{"arch": "unet", "model": "spectrogram diffusion model", "dataset": "struck, bounced, scraped and rolled objects made by modal synthesis", "train_examples": 78125, "n_mels": 64, "hop_length": 160, "input": "log_mel", "spec_augment": false, "win_length": 400, "conditioning": "none", "objective": "v", "cond_dim": 192, "norm": "groupnorm", "hidden_act": "silu", "weight_standardization": true, "channel_attention": "se", "pixel_unshuffle": 2, "widths": [48, 96, 144], "blocks_per_level": 3, "scale_shift_norm": true, "attention": false, "upsampling": "nearest_conv", "init": "torch_default", "residual_init": "none", "optimizer": "soap", "beta2": 0.95, "learning_rate": 0.0031, "beta1": 0.9, "shampoo_beta": 0.95, "eps": 1e-08, "precondition_frequency": 32, "max_precond_dim": 1536, "merge_dims": true, "one_sided": false, "adamw_lr_other_params": 0.00073, "max_grad_norm": 1.0, "ema_decay": 0.999, "max_steps": 12600, "batch_size": 64, "epochs": 10.3, "lr_schedule": "wsd", "decay_fraction": 0.4, "final_lr_fraction": 0, "warmup_steps": 250, "weight_decay": 0.09, "adamw_weight_decay_other_params": 0.05}
Rows from block 2, named by matrix and row number. Each number is 500 + 40 x the weight over its row's rms, rounded and kept within 0 to 999. All counts start at 0. Numbers have three digits each. After the name is the row's rms in percent of the matrix's.
# emb: conditioning projection (model.enc.0.2.emb.weight, 96x192), inputs 128-191
emb.0 128:479489483612396505489518541528544492506491490511491487520646492479471496503447538531508512509529503508523485483451493481536573520549541538490533539512541518480518574506538504460523493578531567
emb.1 100:482540504458506534524506564538511464470540422527508510548519494454468498492508443483489571498518579485484510510514432471520527377556449479412538478496518527404485527500503462579533536528487492
emb.2 113:494515587512494506540579483563568499583475471484527522491553523503565489529461477514446583548561561509533516506490557459534590486472514527531513465539526544467557468479535467505561480506466393
emb.3 106:465620516479546512500470516476506494572417513492469492572482459523562499482461449474529507540493450500519510442531566612472520637485464483489534501545441557560533503524498533478545540474448556
emb.4 104:535448520574460491487477508567500517500501532556470538472620599490499516456459587568544561467535489481511441499429538548525481521502532519493555507546486486505459535524529491516501450464563613
emb.5 100:494557496457422487523470476511482546485504533524473536490633453512436511555562479451494499438516485436504507512434494419523504564524503511442485552450535514499444472515485456477525500503516522
emb.6 091:528467500534426525458532409598502471525553469520407451452495507533495538508497443494520516508481473483499491515525500543476425463540491510562538563567508491433527503485453462456491535457489520
emb.7 093:565464526482532464442557492506486511482483489517487511506541518488471468567550510439563442543467502535565478522455492500484608531462551549543470514500503441477541545472509492485430532470497471
emb.8 084:475433478442473472463461403562521444568511512550479619445435480533521469541554549399481492564528488504533488480506527536532448513513516445566427457486489502479553514505481485433482442485543519
emb.9 110:454509546567503488539553453503534554522519537452406525477495481527474410474488498483511542498532475486586555537537522560488457518546449451508500577593457504480465543475479491533494489448476508
emb.10 095:481487510536506544466503481425520458533481455455500483510571527498505525437442497560497585525478520473458493485519544508441418416571503522541550524513512504470506466490550510459467475529476463
emb.11 116:488545496621507508458551383517482509491489533454473486491536534509525518521519562500486486525529513469456494547491518532543479588523545473525496496557504493530498611579470490481469517440524536
emb.12 086:506425481560500470502491544423480528494549492491504456497460520472439532482489469492501486514512517471450481454508507478470454354519498480472565515511549494500493508467503459480568406477479465
emb.13 110:499506493509594483523577516553501518519487498517485559453407474454500498492502491475480510533449493514472533518452491535514462500518495494518540472481472531415514542484493445523478466526573495
emb.14 088:481494401362439490514490489471478493474495574478411509475467512458513524517513521434445429507466431481508514481509517450520466454478486508476569564448552523492537398520475475499513539443573456
emb.15 102:488536544510520491468545513528598523446501533496557510477450490531500505496490576541471509550555485497477499462442518506487578483431552459586495481541542516477543444571475472535484498613503493
emb.16 101:511600539424432503493529639531506527548542530539499551478523519499494548564535550484468513523553551450493490505518589478505575497514548456457529546508567487579532534527512516516547468528548509
emb.17 102:497488514514480506495573540514513455507500483501504562499451497548459525434514577511528568490478526495514525525443546453546515498567514464486513502522527452421484408568474473479516493542478562
emb.18 099:448459530463492552462538538517537548529486540531498464452429517552523534490506427438506514420523482461462501494543495498467512601499546491494485471494490479495503542530478467459537526512511560
emb.19 117:526598516508515489536469465531477537618522561505501488473439489583508509547515491536510477583512516448522499484529608496527437599500548485560533520655517495524578509590460490512445514519467554
emb.20 106:479495402531489503562500446573516508522490566508523516491422540485478539469537532478421473461603473514520450504463518520466420540521511500540471517480506548497423495503452554438468495425551493
emb.21 103:534500520645533507471550515496509527577504538483477581462502512545480504413507505517503526462620486512441493498492458456498485503517461514544542521522532506482452517422478484475490513533480487
emb.22 116:539511505609423528541501543496501548483558448514459457485475540537487447457490562482442583512455542445480476489447530548495563458531489498530488532498493566519557431464490486522498523548460526
emb.23 132:488501471708440520510456528523517521519532497473511535466545495544456496521506604523504545502532555490488457499517485524549615522520466450567507520523483524497522563507504489484506528474493580
emb.24 099:526555463529442572494484501526484438517553508544508487519487442490512518465473426514534504502544467567479572505531486532466458552462450572509518493513475495517467458585504546517572543517559407
emb.25 079:521568459558470497576536572420547496539566456443354511500493514480498482457490467470540493549497467436561481559533535522481445453566512411516482464461486460532478475495484527512485514464456484
emb.26 099:517551440589601439453528556501555472515560475492489501506531541444511520493524467478487464507503501478470474563519501524500471480525491507489390496505539466455503464561499492457535544473525528
emb.27 104:506498557475527534488526511481525522489491488544442468500534501580522474516482464475510494511495526484506477522483516505558552528599523535567547524535490527508555457529552508498504481586559611
emb.28 115:513519488395556521482512562560589480478493562528492446497575536502463481490472500517444513546463481496452515515496581506524592547515435520540577477514547520503477496496504489523459556470540538
emb.29 110:447469503603574487478526498500542566499515451527452478473520490499498506493545428538530516505519494481507476504502455525518439558507458501476570475483471486564491591529484458522512432454525517
emb.30 105:462551487521571523565463430521486496487490449532471515525465489512466503529477529497543426550478496558539494490534482521472474528460527496453535534517423437516531461542499414505534534508479435
emb.31 091:502540484490489513558451509544531441521500512506429457439487550504510472497537555487512584467470484459487532538493481483511478566506495492472490557499542479558513543525520537557495485516491479
emb.32 088:418560523391556550535525470498546566498530494462461541490485499483527473504423444537496516473490534460465392560514538491502471447567485526466525575473500422486408420522519494438486531470477411
emb.33 110:458484486637603496522496563506511443489508577523460487504561506477418471445450502531488476486505459421481544511506489491560526390533446590425439488494448476471446430515539462474458468543490473
emb.34 112:531451543552521494544549411461469518498564449511510507511444506475555472514518469492546502470533486547484526503588491425455465524385496413517520475498513522435490502420499588463534470464563483
emb.35 121:495479464478557460467526513477522492542520499513463379588531525501532584476453453525565448456541517514490537431484521509481486536498461544434437455475447495518490534476519545464535443479509398
emb.36 091:495524467532505454417529478441502493525467564516487530507468483502548557471517449535505455494468564523527493433498561430506485470549526514518431397526447504513490573598483465515452519452510464
emb.37 115:526507568527468516532535497462451479548488488486417441443512454521510472532511458510532526507579471494535587473519537449513476525506489568558452501518523497451475480506495485542533468472521469
emb.38 090:527503463513556498499527467577507497537542467484476520498562568489513496443510454526486515488472513530546470499456473550483523527483496537536482421495489513487479502412536481520515478481479494
emb.39 104:509501539516581486514588526390505466529531528511461475531514500525504454511484597510525440542439478497461462496526515531499527536479419503470503525452482465635495465543472439522553503443486493
emb.40 087:540458542568517520487462484475505534496516491563484559533574516464460526489507508473539517512515521456433545483515499507537482365562543532493488483436524520463499492423560481529501519463478431
emb.41 105:515492478529535507466498595566474398473442529511493534503553461511503445514473443469456540509548430502559490490522491506526500464494444464456388491473537506532433565480449538503465523504516537
emb.42 110:501488504441522542530570506521508474501461583519536474493512440535447490469443572543493606497534500492546547490522522523508586444539479475507467492509501502593573493554529518546520489501494514
emb.43 124:496467520552468514460441452621505496498466537532567499466660551574464477462506606537482539514463466497468450525532465504492535495533512517420488508486547584515458559459499526477489501542522527
emb.44 104:494492490480561503497457595470468537548481494485439529575595485536451494540522500535495493507452514516492525554469392533493459496513477559556551452470517491510501534462507498552531575469524460
emb.45 107:568515491535548481507503502499493490491497540499530543536527529515563516504517416495519454481435469565528505536437463459609455434488461508522511456527514527529477529460452524532503535496466568
emb.46 113:500424516578503532552484450369509482525515427443481519502436503407464472506489453494525443495481500480516509487422467442492497528453457564484469458436510463464451462496479498446521450475541517
emb.47 108:485492572485522460524488497458419509514448520500521557471553503454507523458525489529455476458503456431536486504490519444481472484496560522576538508500473471527452562495464473498467485487501545
emb.48 107:507501483340437487439464500491498503512501431486478548473466483467516479488470519459457461459496488528463484469484408472476480470476470528505515520499478483541494559547512446506463532512524555
emb.49 097:635482542543396458496481513431445417474463568440544477478451530492468584521501531514487465517535532427482486466522553565475554461466540533454449577505444479516490524511490511502512459514510469
emb.50 091:480459502408470479469540487426464470532524484479548493453568520481484530476507525539484492534472514533533483484440430569426517485488483457593524489518510467520477490472505541457533535568428522
emb.51 089:464511532473511549528498552557468414480523586487439442448473523506520500493515490482510485506475483412474469514517490449552521419562447558478526512468493545578499501432545504549603454506490515
emb.52 094:466458469443514468481502585461483447531518451512460594432471505493496504483509474574515587465432513481485439498471531471501491532548490546536533489413505508459468503485483451447524541489522503
emb.53 093:396446495473453460465463483477516431512468517509505521461588539497468465488544445477477471549536440546564522538539480491533524545474479455541484503584535481537477510529515531480524509505524499
emb.54 094:536481510515505463512542471468510498485459518550570552572555524439500451526447531543520502510471496610451502521411453483497514617431489539481446484458491519498557545530505485498464505467509537
emb.55 098:480425489508425486577500529514492558553479562469461458476502501490479536504515506428487467478464538536547533432487552551489483503487478475492489492518455514444554455486462508508464508544489472
emb.56 089:525485412384405479496504513414473506468518467461416466531511476518505520481507475473512419517428511534491517522527471521539438526441457470503515464458468488486503379484520481498521482523538562
emb.57 099:536513521445498542624487520591459482481443539476534471438521502528533442540552481429464528498604506604591517494543496433495474483463493489597507433540553515390519520577475450506543546524473477
emb.58 094:496485492678474470538493541505463525514523534487460502466517512451470480406548453509495515505482517509519458525461570569471528446531479536520496477512533476493508488497483485478471488418477487
emb.59 101:485511547420418456519534521468526505525524549520450496558466498522539546480495529516449515486460483535552544466544487483465564431522426537442550481488472545487549507482513461489480491483515433
emb.60 088:533533538506497455473500554530493489482486501415500504506425504499472524473566548483535435479529463379449532507462534468498490536564578510567515552513474543489548475587444485447485485523546509
emb.61 104:468458410502488509499518499507509485544484566514499459474507519563504522509494412493512505548533495531445523490527424499497490494490508542525471517515429493528509568474500480490492487500461451
emb.62 085:516472490523428561530456524534514536415454515497514458527512407528503501468469547503564514466530597517489544508518479515508535488416472508554522454475481539477536561450549558494454479545485521
emb.63 100:512520452390385440464489511438511484481511488459459500491482511488474512535562572448491553536528521483510486501512484517466537529540482519540472497429529459459552371504459463492520492542500481
emb.64 095:489500448383448445390508506571474527381544471477499499508481497510514564450496550454475461472508527556445513498530514518485489568514534543502466464474553455471521523486477476488504436469525567
emb.65 088:517453511498422451490464479526454470473498457465572543488551483519496439433468525453425483471507470487455481519462526553508565486499590557446466474484527459529482500520517503515499455463410499
emb.66 107:488460556423516451457561470574557490490516511529484431516573523497539488511442537496488514496453486487473440490469501581546498552536492430565604540551537547502479477495461484524557523518536555
emb.67 094:536390475564467538468546484469541509460526463484493472423478445527514441526531489524533495455491545603541489436445436500487475482529468541483476498421532534487458485515463472481492482513506461
emb.68 079:485457541498510567578516444531458491556498499502457520521620543480510500490507438552439531547499457448577461530515528587485454476483473553565491555474404546532455505513481443509509506555509463
emb.69 094:442519466442557458496482472476585435486446488439532477481534485455480506525513563476479478401554528521503475458457482517510453560453479527455552459518495477504508530470532539466450530422503470
emb.70 104:487547445586499471435559513446489454560462487543491474433541495500543472495514562468506501487518445514482484476504534567500487591475503477562531446356553543443483557478568458529509502447494527
emb.71 111:551468505339492483490562477494526445562477519492522520507536553508495487498478504442453472506475489506524513559495485518488497525476471559450504486469529523525551454431568480472502540430451492
emb.72 102:535418524576479514524508492462533462459526539500451443462564456516504480525489529508522592504475507341389507547464530456562523452481444539551533477461520548505532461496467501464449524536496582
emb.73 086:568567487581548507512502455565500451529470527517535543426485498458478477527547498514494487511469522390542411457449518494554560505541505481495392483523522474480449487491544470436429523456514439
emb.74 089:480482532470509553518520533445481525497555552510465504482532481472485485477511499498531537492590496566523445438490499499513514511525496473509508441522519512510463512492503448501523480518495462
emb.75 093:418494455451540532506593473438552513524432472486481496449525545538527480489499503508477546565505500480445522479491473559425534546502516440583511581458510521513426553520472486503458527443499423
emb.76 097:435521515474523465461444457486454453462496574505537434433497482500512502493585570466551468532519553465504454471465499483477411533499459585480482455460524457541473522449491443484428526555466528
emb.77 095:490471511485562456507443547494537437547452439458454490506509546475494472448574447511487536485414450437594499487432477490584474431493489507442560498489499454467556472512534500466604501492541521
emb.78 099:535489554587474401497441444479592493510442452476459383519492551515480558506470463447490493472481556427521520451456474499548437570487524529470510493459481452570525525384474495471519451530541542
emb.79 083:487507523476458455510488472582501538588486468565417478517479522511490446493503478503520569455494486478544510463528539472474484490504496475465468474496572437455542522479515517457486524467488473
emb.80 098:573476541630533504458529492538519501465497503441512488518458481472515477500497540491476515469500481530482586441471488505532426526435469535512561449475583570527579607528514522464473503444488517
emb.81 108:551542514636468502487532502501537529571438512553549538489509497521497506504501396519518555489531525568515472493474523467523491598497529457508600499529506530533485535494451552494516541518501554
emb.82 084:514511527566475512471493544554500534510518533580512497493479559568422485479504466462519520490456487415416538497500528457520504494538502548500514456476435516517455526479515499446460503499523518
emb.83 084:483543533592448538433545522494493493532456523518496492474476467497510537447532590527485541548493541461505487460464501499481485479454556560515571557544519505574417515504502523482507533532481541
emb.84 095:505527462470538529549476513558455561618501495491494574479453488475484495512581495538442509507480498508448423484482515518486581491516465490536469481442550440480578477487540475540505592530533438
emb.85 096:425490508561432440500511496486486510542479504484507470457551456531481457474528560511530499482458524458458538521524551494529500550553568482489516528548535520508477485508507466490448517504530462
emb.86 098:507476434419501500515448519439437500477475509498563434491450467526445541497462540465527475447481492519471538461498472501489463462484494500469516497476473475499496481478510525525486487497480563
emb.87 092:488479513432465540426534510482569513527507518470501470463460537477527445535448534531493465481522530549561487509451514468533449574487554502485499547526467536528531574495456432431518444466507459
emb.88 085:497482469442582472484441441548488555471478489503485541496526479507450501498506517505587432499504493443510544509506548548454440536485584424516475515483522476432548462508526529511445493500509517
emb.89 090:526491469514589559558482559475439465581508484493415594472461513534468531470524468469527578441420519529472502545510467498523516524527531549573537477472494521573566528489513516460520521431509548
emb.90 088:468467492411480510545489456463482493544532549551524487492478407527491465467507546512498545459474505487462533515440475477453497527520464416498545532422510490545461532593473513521490450512530621
emb.91 099:484488493405483490451445435506495492489545542484441470487503513507508475467483413506473442553493469495491517479502510500484474528500483584426488491549533512468495553583456453502453444581526517
emb.92 096:456565438546564510495455462500535486509483468478465499435520482580487480543480596465487545500484503514511463483426474551484513513510530549516513478480512471522548516525487437391560554487510479
emb.93 100:507537523466480478569446425542478499495523480497471551499459503466501494427543583464503493442539492541499466481557535439556560533502499484488531417596539532496506549471465469504516549485510454
emb.94 106:524492591564477496516509517593449462558491526503430538522552510476567486461506498538493560508550538461507464513494489534521611578473555517564563483541528471469496515550508443461459495480442499
emb.95 091:494505486379507545502486545544480502521495531444500521482536503418512518472507532521501466504591587518477463513488472469438513522499478539546526450527411482427494501462540457531524492421517438